Rows from block 3 of the audio encoder of a small contrastive audio-text model, named by matrix and row number. Rows with one number belong to one neuron. Each number is 128 + 32 x the weight over its row's rms, rounded and kept within 0 to 255. All counts start at 0. Numbers have three digits each.
After each neuron's rows are labels from the 100 clips, of 14848, where the neuron reaches its largest size: "loudest band" is the band of the loudest frequency at the time of the peak. Only what is clearly more common there than usual is listed. The data: melodies that start on their tonic, played by one synthesised instrument.
# gate: MLP gate (encoder.blocks.3.mlp.gate.weight, 512x128), inputs 0-127
# fc1: MLP up (encoder.blocks.3.mlp.fc1.weight, 512x128), inputs 0-127
# fc2: MLP down (encoder.blocks.3.mlp.fc2.weight, 128x512, transposed), outputs 0-127

gate.343:137082132088091068134092113119141094111114178121147165068128126090140113092159158184106108158122138115104087127198135083147084083135148157198117126108117064116157188129187158079128115100164163120123131141119175200171105114121162143113113109123146087104112120103147152103144113101113112138121178185119099112123121147097058114117115124102058131105146152160060118121119160055093107045152
fc1.343:116132159077136168125178175146128189129114059158114104091110082169158130096106132108116149141102113143150124124062178131166167158104113120080129135191135131160104066179113097189103120177094138128176106110151129092139172085081098087144146150115112187148115143158142099119096128058102139158114144102123204148181162116162134137186104094127151100083063163126106100130155109183161135173139
fc2.343:124130183162147182125127181155137094123146053119132109144204075178136155194107152131097144106190131138150141110102069162136071136160133137110124126133109104144099109156160120203155205087097114091108116176136103084127195111185100115125143137076115126199121077123132138125113102136111164120161154168090097129162132107135147123142136072181115134113135069112082170152153142136123069176131
loudest band: 2000 to 4000 Hz; 1000 to 2000 Hz

gate.202:143188109144154115080135167132118107132122127141138134125098117109142047158125117112121162157118087117164104108088089133110109108096096146191053146136140100134145121145188174073136108141154125114111135125103128170138122127204133203132145149145196184144134127160155093194139211117154082145122111115169124126202112112141067125115191156136072214098114165122115138125139131127063098120143
fc1.202:091075122111136128104149087146118194110104099103095141155216161178061151104125165114148150105124168132063135138111088189168104137140116107096154094091093132073132096095156106156116147084138118128160130104154099126084154111058151092108137156163136058157155103059128167115160087111097136092076120112139128098104127162075143101131128133099167103099135080185158120184207129140149116124119
fc2.202:120187089158088176122080136130099078168112096125128120080178085145095120108121129101110116090144169094197142145072112111071155161166163183067110145139133158127079133151063150129131096113115111134121155116090176153184063127119136089081200106124122174132114137106114149054106158135123132168086125153153065173177118130098164144156165108094135127172133122148125136152097137079133162077089
loudest band: 500 to 1000 Hz

gate.399:125100111098166115126127133173081114149097156122144108109125130166120069077179140131153149122107109115132150117131098104121078143084042175173123091106174142166101167127108020158082130119088128175169143135143096155164169245097188118147145177137128117106133127125181140093207124111122154126130120108122144143151095145152191093139153152119173124123103054143126132130118125147106121108086
fc1.399:139150151112209123160135152123108147155102177088157141182086137165151087180132062148082085156105141078161118128094186135190128149153101115104124104132139140191163137134138106183190122167126150142107155136109171115116121223109141117155153184128146114153153100114126162149154135083145116131171185161133121100110144218126132087155135165122123138145133082151146133178130129119168108136032
fc2.399:146100121158132167178141109140178147193142157078113145144083092146097151128117163056063150174133150094128105080083136147102165157138115090112072125118117105096142134127117139161151167102140125136128175135165118115113126210144062180065161169096170035097127190128128126173206112145116137154133104129097146117140100092096112164158135131159122164084166121161113092128130134165118112060141
loudest band: 4000 to 8000 Hz

gate.271:129052090115120140153092103125120190141112106134110151154184127133171121134153134167117177125082174108076127116164066118194112088097103091172067146133105082145134155110097076135069134174154112125117141139119149074070176157171125115115114118139096215104129087089095117101122099151115097132083085150092108113143139160084128076137107065081153139098089153097197088127120127085108140118119
fc1.271:116044104179154128152155128134133225082092110113120186154161120089117117098068177166174145090067112148122097179093141171126070151105114154099123087179105106100116128131066164159091083110161083117139128127185117130102144130188123102108116140162119090137082095092149148120123144130146114152145051100171138095102167087138141126166131103077130147137061149082181122132119135118147157118124
fc2.271:100117122125180155115178109132145143070115167162097070115130118061147142131100103035138089118091141078102146176162116129200099102185176107103145113119098115123103146122145115141163140121122149125182106204122114068128079130168162100146139124155084086145110132093158164217134090142179107085136113150130140133176181103176055119140123084089129134075142113156150133156105105140123148122095
loudest band: 250 to 500 Hz

gate.181:068136072182133100098160140099114107139102069156079105123134171088125127117122185103102108062143144076108093138077107107144097151173165137104103139128106150087103183146129138109072103141092110062104114121156155067124142186130097132102117091139138083149150172148132066168116163149099139145106102155143167133144093159216088087184119101144138103139077130149213105142134103116097144172112
fc1.181:117109146180127115133196108105116105214104093100109078155139115132106118129185177240145143109119116088105071135092141128101129152182168093083084115158149097087108157149126141146126143163132119101140164073136079120075110172096116115141044117146131072147113196107066129167158151115103144139086152123109154176183104096126158069120103109134156141140090161134143136113144110108094122158119
fc2.181:126154168154123144140145152144128111101137114165146082173112131179086102096186189125146110098144128119164184125107141127081101145053148159069108093129139115128151142042153118179110157152159184109138076120151191120141062168123095103118119148137149128095145159130135101112169124139147115128105184217117120088149045146193171135083116120119142087149122133120109085154164149109093152095189
loudest band: 500 to 1000 Hz

gate.233:120155087087133135148102125123136112097089138161071142110106206115067158114120114111086162125112136102138106079132116156135146124111097100108119121152136079066080098122051094145124100087089086167141153096129135107130158110093098111165114116129123124112161095124124115135191142137105088174147125123133133243166134138193164155148164184102141111208131138134118147148181152068219104101133
fc1.233:140082159133115123112118130157172134133146063055137183108157105104117129143114135096144117156172081150100121179113118090133058110096154177123132136119130181194162145124189133104142123142119153070115078166135135168138122152134180150060124100131148142170070163142121166135123097093134168095103143159149083060105123110090197140113088088162100117079091098104125097123099134134022157126126
fc2.233:135105165167112174172113206108162112144205144089153086106128126099098094176128120140195112093099078117078084111109090138162114106119150136116109136150189149188127073123131169112198117075107170171084113151101111165101164132106123122108163127125155128155107132112105085126080132102138162140189160112144137108165121120151141157168065087138110109211088144133132179159106118101103062151131
loudest band: 250 to 500 Hz

gate.1:109110116117133185092153162126148110193109113144175131132068150192107130131158109163108156141178134073087136130089086141150124154152172160057113138114160165132138170124086118116180117133146126102120131177173043138089114123109140106104079121100147107111153155130103122151142193106082088164134130115121109209229093131139119099183156134145050098147092175120166107130117117133169148159112
fc1.1:160148130121139125142110099137139202131125191081095134144138077114135141146109099115186087114077132163115109090168117131135112133096083138197170110127094122137167126111137148142094135108102150190164127074099176105160171090114152113145182133149131150102104132118144125116124061119167183116132134104109122068100155131050110153032153143126189144121130096129069142078118198138058070123137
fc2.1:131181120144135052119091145146129110052201147107129105181149099030120148153117124131142173164097123193159108152135136133134192094138165066083195097152159088091124118076055102074136123140090097050120074120131138068146145099133107124183139109145140114154115127163094127147151153114146147095109137070129111133098098131107136179152126097139166126099150112143158139078113137129149117130103
loudest band: 500 to 1000 Hz

gate.80:079130079144123088117144117181183099122054089148093117115162110093137161061089139071192117133083150200081156131155078140117101108140153219139137164099167170086099111102119072068102112113122139172164136136124106080164151084115145128152123071111086155077128088147142101126104154141153108096065087124119095158128094101108114168137117136114089157123104151152130164093106119138127104168168
fc1.80:059156074164150188111113139150123099147085107170115138086134120123183120050130168101145161151132142198112082122114111108139073117085039203141105124123186159129102103135109105094124157162077125161185088131092065133201142176112171123170121087145091195078146070139130159123138134133136123135120150114144095092139112106107145093129133153105106129127078095144145153085122129105109141102102
fc2.80:124140078123071100107129066212108095094107121189119118137104142094125092120150126115147104098100085118150175083184097156112151172094069153201109156123127150120131147107073035102076075130072099130119094171182151119110154182096150115144119113109139130190077158116148096151112147099171135133148106130147121142149128141156153123091154113118090141107094128056108089129070123149155110178139
loudest band: 4000 to 8000 Hz

gate.300:122104103126160088048128115107117160103123162158131140105125087097127125107112171103057130082089091132102147086112123142119100114078080147166082108148096159111056179102137100105082119124114128138163175080127138063164086109150127093148135127163135096126073167146127133110115098155160162203110193123087093070155134081090085150143049126160155120127104090148097194105081112130139155094131
fc1.300:150128130113131098106088150096117142122118097121092089109150121149114141143118139152097127156113135130107102149144115125088119135191103118144100149088169127169128114187144157173098126041089117136150153086083097142154134110068080132093130081110228086131170120100112130075179152187177117141053144186134165108097119088126136193111129148141216101127106148102130186148072142114097173088107
fc2.300:207128141147135114107109138167147155140116135123104164133161077118096133141088139118159116165110138198080101135083144131067156131095140114146109139112056123168121041159165108163108072092145128157200144051123115129165107132081123106136091097156108137144148180119097139116084213163068146135100177135094117116156130136124139127155094062155117163123158184186131154138068122167134125119097
loudest band: 250 to 500 Hz

gate.359:132165123170095136094142124154109135147161158113135135101102097132121168110170131137100109115073108152151142207111097132136121060133153090099123118173089126129163075072141129145083121104141111080138071118095107102130128128194170124138210131119148092195108101077069103099094090068133133144107205091126150099123119145091134139137111112115129089154119140096149054058137134100155149158219
fc1.359:125173084182116089172120102174157148139185120121142168168091123153113118209115100112106077120075139105152114138141103070111175116169108146093151132123071106148165090134097183058106153144093209100143113156078138112109134119092180140101147117172070130164154119130120174081115163106163121120144163127159137120080111190147108115150134075153065080189146136103098097126161166107134139140118
fc2.359:100144196103188150112175157131162117161080112165162107093106136177088165145174147149157153144126075090105063148114103109154104138115132155113108128170087113116160102185182204158094167172131077138181187160105121089177060120138100064138126135138098121154181141107111105131127158112147113086097154156099132127157111110135096114108175160114109105126053185118083108120086111123137147162096
loudest band: 250 to 500 Hz

gate.275:138113142121159119154174125145145107130165068157139168127106152158102093140171152190107157149144100100111209100159136111153147089134110143169134138126098142147137042160148072132150141074112137175099106098096131164195167082116113101102162170088217135081094172189149085097148166114082139178142154110134186084135135102120121161181120074113106165107092128144127175163116145159152112104139
fc1.275:166210129194187114165116094107170184170167104134139176177093169113160111054137125204089132188115146131141122132104102191149189115124132132108179102160180126127152177117123141178125136156138144134160075114126141135094152126138153133102131140117192107163162084149158139175114103151141206116123091156094168153080149165116125131106105125127119116171160157106132109187100150101165107150098
fc2.275:102139155164101108254194142127115129130145109149194078143115151125124105100136082097111113114145151161137107159088171086112192145119166134127110130128077150178115149080149116190155093122189131113077111162150178137106163154138122143101141118115101119146161151092095070126118091077142076200131064128146190140183091133095134163133105132115126108101123116119104165117150138053150119146119
loudest band: 250 to 500 Hz

gate.211:139134123066152110089135120131134136130151110150111123136103083142148132096117163156109148151146125127115170151050175136167087149141137097153093164069144091094207051063141108121149160179086139184145086082120181157184181159109106172106132104130076092082129102144133113150124128119147121141108128110156128111108136131149119059128121120085115073070116197201121110148191154132107094076105
fc1.211:105156154139160069144125054135161068088150123127122205161187153173076169184107126105130179150154113156103082104148165157178127094161144188132136124161069130109093109114130155119111131136074188104107166161084133141125102138073139078121124122130122151165184160141121153115092144131084157113137185109077161141152112165113130165176055164167128143126136089109187143104118091136085131158125
fc2.211:085165056149126101051111093099149130139139122116116127107131174135109087124143134128164114137135122203136089091186081158072153122101120146137136054143155147083115111101080192133111123119069112131168172077170126128195084119116112122115164077074163136097117117089133130126137138174092087065047119122174099172123175152101185144137109101113171162147155116127102144147119112151170134094144
loudest band: 500 to 1000 Hz

gate.425:086100086142098111084110167110131107098124110105128145111109087160166178116130087151131149088108137085120136146122194151120128107175133112116200133095129194120117182133111081094179075161125123137186199098125137103103147120171088173115100098166098185130113151101142060098158126078129125157169144093074169162124209089187159139112153129161144141114182124073171141179110144117106122108107
fc1.425:148142159146115080135137139120222126063160143121192154067163100097137107105099132113163118106125180173102118112124120150140182156125100147118084158181097111180139112098097121100041128086110158115148110128115134102176115142156137140145078108166140144175194100146153125148128137148166167099107099127088094117115072068106197130118145112112083155109119136124112097123183188156172144067071
fc2.425:157115084117133124126130126149084099146160193113126141163194135144150153102079110156078122126208105081239086081146095158161062087174118173134145153147158090100143107114142165073164106124117130145104062149155166109123165102100119112099103115074138098108105114196129213147147083160104178143096102096150120126115073143135134173144150106160149123137139136134135151137170176145117121128133
loudest band: 1000 to 2000 Hz

gate.278:110116155134112147158146065090096112152072094115134180155137100107124172097132150116116142120173152096109089134134203100075120128107180118111113105086114167130139167180104105155120102091164142134179188177124104225122140133100120125076084135124142129133081213139121117095075142126119130123125158179148113131155126169102135116140184133213166067155114100079140131119066120129175085095110
fc1.278:143185140082168107166126067098133085116143169161174151137129107123139074146129130128089123129167141152132099130136118097086113114139101125159111183139126070117120100142160108074093133070094153140107085140113177169142155147107134166123119096081114100136181153153095208121175125131158175118094176085145102107106000104098108158178096124146122100100078076130124114118125118141132192138173
fc2.278:165081085130122109200109105122126106112177167125068132128160098140104082137119129123101104081158147094169117133118122122161153124115140136167082133139121070125136148112129147074121161111129097174101100104185160021181168122130113152198147120166146090136145101113168142074188136156081120116169106072109120149119145060146140120156072108079091106113105177174125099146163091175133159180149
loudest band: 1000 to 2000 Hz

gate.263:099143069132084167150140079119167106160128091151057188122137120125144148078131126084103117194184120095105149098098133104108117111142112166112142162110067177070116117124088113177065099142095132143096118099198150101166157154100190110183142109073063181121113121140161148133111183103130078145129125108189157104104149091117174133185174119133095160127107110103092147121150125124097177130113
fc1.263:132145107152127122187133129083152144156100140131135076145133085156135149091130098083140121233172103098096115090144107152147130157131142167109080168097145129091086114166139094110065110101104122177140087149140085111171171180091162121144126113056135134130181168072159095190054152132139097154153087135186127087115108121117124134105162149139063183122128137161138130139116089187113112097184
fc2.263:189112172102111184050166103133146091113197141122079137104121097140124144162139087100113114216112127143131061145164098116129094115099126193129145133136142147092057104192150123165102078170110131062074087093113124160144183151142148141142120036099081105136173131145123090078127101155139148123165081158143154161153124095100134101155177140148123094144115118096131113099148103152115130139159
loudest band: 4000 to 8000 Hz